config.yaml
dataset: "Morse code for random letters and digits, with fading, noise and interfering tones"
num_classes: 37
optimizer: "muon"
Rows from block 5 of a small audio frame classifier, named by matrix and row number. Rows with one number within an expert belong to one neuron, the router's apart. Each number is 200 + 20 x the weight over its row's rms, rounded and kept within 0 to 999. All counts start at 0.
Before each expert's rows are labels from the 100 clips, of 14848, where the router gives the expert most weight on average: "lies over" is the class under the peak. Only what is clearly more common there than usual is listed. The data: Morse code for random letters and digits, with fading, noise and interfering tones. In brackets: how many of the 100.
# router: router (model.blocks.5.mlp.router.weight, 8x256, trained with AdamW), inputs 128-191
# up: expert up (model.blocks.5.mlp.up, 8x128x256), inputs 128-191
# down: expert down (model.blocks.5.mlp.down, 8x256x128, transposed), outputs 128-191

# expert 4
lies over: the character "0" (29)
router.4,199,195,190,211,213,224,208,208,225,188,175,232,224,219,236,174,211,216,222,216,201,220,180,194,207,233,223,231,215,226,207,165,168,214,183,185,198,186,238,180,185,226,167,221,231,220,230,206,204,177,181,206,203,221,189,163,207,206,187,191,186,184,190,207
up.5,200,200,200,200,248,200,167,200,171,200,200,200,200,200,200,200,192,162,200,200,200,200,200,200,200,191,200,200,203,200,200,200,200,193,194,200,200,166,200,167,200,207,200,190,200,223,200,200,200,200,192,200,264,200,200,200,233,183,244,200,200,200,200,210
down.5,200,197,183,200,207,200,200,200,200,200,171,200,185,215,200,200,200,200,200,156,200,200,200,200,192,200,200,200,200,200,200,200,200,200,200,200,200,212,200,213,200,200,200,200,200,200,180,200,200,200,200,200,181,200,197,200,200,200,200,176,200,243,200,200
up.6,200,200,200,200,200,200,216,200,200,200,180,200,200,200,200,239,200,161,200,200,173,237,200,200,147,200,200,200,182,232,200,199,175,219,200,200,200,200,200,200,200,203,200,200,200,200,200,223,200,206,188,200,200,200,200,200,206,200,200,200,151,200,200,161
down.6,200,200,235,200,200,200,200,200,200,200,245,269,200,200,200,200,200,200,200,153,200,200,200,219,200,200,185,200,200,200,200,204,268,171,200,200,200,200,200,200,200,200,200,217,200,200,200,200,264,200,200,200,200,194,200,211,237,200,200,200,200,222,200,200
up.7,200,200,200,207,200,200,230,200,200,200,169,200,200,200,200,200,200,200,200,200,200,182,200,164,200,200,189,200,200,200,173,205,200,200,200,200,200,200,200,200,140,200,157,200,200,200,200,220,167,200,179,200,201,200,241,200,200,277,200,200,200,200,200,200
down.7,200,200,200,200,200,248,200,200,200,200,197,198,200,200,200,200,227,200,237,200,235,200,200,200,200,200,200,192,200,200,173,200,200,200,131,200,200,200,200,200,200,200,200,200,186,200,184,200,200,200,233,198,200,200,200,143,200,200,200,200,246,200,200,200

# expert 3
lies over: gap (100)
router.3,213,217,167,179,192,185,243,214,184,216,206,210,204,169,222,179,233,219,186,206,185,171,249,217,203,181,219,236,199,175,203,218,190,185,208,222,231,192,203,234,201,179,210,201,201,221,197,212,232,165,182,187,196,201,178,187,189,225,188,173,191,176,182,195
up.0,200,237,200,236,214,200,203,200,200,149,157,197,200,222,200,245,200,200,172,256,200,116,200,200,200,200,184,218,200,200,200,240,154,200,140,200,200,241,157,208,224,200,200,200,200,200,200,200,180,200,189,200,200,200,200,200,200,200,200,200,200,191,200,200
down.0,200,200,200,200,200,200,148,246,200,200,277,200,200,200,200,200,200,200,180,200,200,200,145,200,200,132,217,200,200,200,200,200,200,200,200,200,200,249,187,206,200,200,222,200,200,200,200,200,200,200,200,181,200,209,200,149,200,200,200,200,190,161,222,193
up.1,209,200,203,200,200,191,200,231,184,200,200,256,200,200,200,200,200,200,198,192,170,200,200,200,200,200,200,200,170,224,200,200,200,200,205,144,194,182,170,182,200,163,200,200,200,200,201,200,188,199,200,99,200,191,200,256,149,200,200,200,200,200,200,191
down.1,200,200,200,175,200,200,200,200,200,200,198,229,169,236,200,200,227,200,199,257,200,200,230,200,200,200,230,200,197,224,200,200,200,200,204,200,121,200,200,187,200,206,175,256,200,200,257,200,202,153,221,154,200,155,200,204,245,232,180,151,200,200,200,232
up.2,200,200,215,200,223,200,200,200,200,200,200,216,222,200,200,201,200,200,200,200,200,200,261,200,200,200,200,200,200,200,200,200,200,200,200,200,200,200,200,200,200,200,193,150,200,200,200,200,200,200,200,200,200,200,200,225,200,200,243,200,200,200,200,200
down.2,244,200,200,207,200,200,200,200,200,228,200,200,236,238,200,200,200,200,200,161,167,200,200,200,216,200,200,200,197,200,200,200,205,164,200,261,200,200,200,200,200,200,209,200,175,200,200,200,222,200,200,200,195,200,200,200,200,200,200,200,200,200,200,200

# expert 7
lies over: gap (93)
router.7,167,179,195,194,209,223,238,205,240,181,199,178,207,184,212,185,182,215,190,191,196,172,210,235,223,195,177,186,201,216,171,221,182,235,166,195,186,182,206,192,200,162,195,160,164,193,215,217,222,185,201,203,182,234,213,239,158,212,203,214,228,203,165,207
up.5,210,200,200,209,241,200,191,200,200,200,166,200,200,200,200,200,177,200,200,213,200,200,200,200,151,200,200,160,240,200,200,200,200,200,200,259,200,200,200,214,200,179,200,200,265,224,200,167,200,200,200,215,200,200,200,200,200,200,200,200,200,200,167,200
down.5,200,211,200,200,200,200,200,180,200,200,200,200,227,200,200,200,200,200,249,200,200,184,185,200,200,171,200,221,200,200,212,143,213,200,200,200,216,200,200,200,225,200,200,200,200,200,211,225,200,200,200,200,200,200,200,200,207,200,200,200,200,200,200,200
up.6,200,200,200,200,200,200,264,223,200,200,200,200,211,200,200,227,200,200,200,188,200,200,200,200,200,200,200,200,200,200,200,205,200,200,225,162,200,200,200,200,200,200,199,200,200,212,200,172,251,200,180,185,200,200,270,200,200,200,150,200,200,134,200,200
down.6,153,200,200,200,228,200,200,133,200,200,200,198,233,200,200,200,164,196,271,200,200,158,191,255,200,200,200,200,200,198,200,223,200,200,200,200,212,200,200,200,166,225,200,189,163,200,200,199,200,200,200,200,200,200,200,200,200,210,200,214,200,200,200,200
up.7,200,108,200,200,200,200,200,200,200,213,200,210,200,178,200,200,194,200,218,200,200,200,200,200,200,155,200,200,185,159,200,200,200,209,200,200,161,200,137,200,200,200,200,222,202,233,200,274,200,200,200,200,198,200,200,200,201,200,200,200,200,200,200,154
down.7,235,200,212,200,200,200,164,200,177,200,200,200,249,200,200,200,198,200,200,200,200,202,223,200,200,200,200,200,200,200,200,200,200,200,225,200,200,200,225,200,200,200,200,200,200,133,200,200,200,200,200,200,200,216,200,200,200,200,200,200,200,200,200,200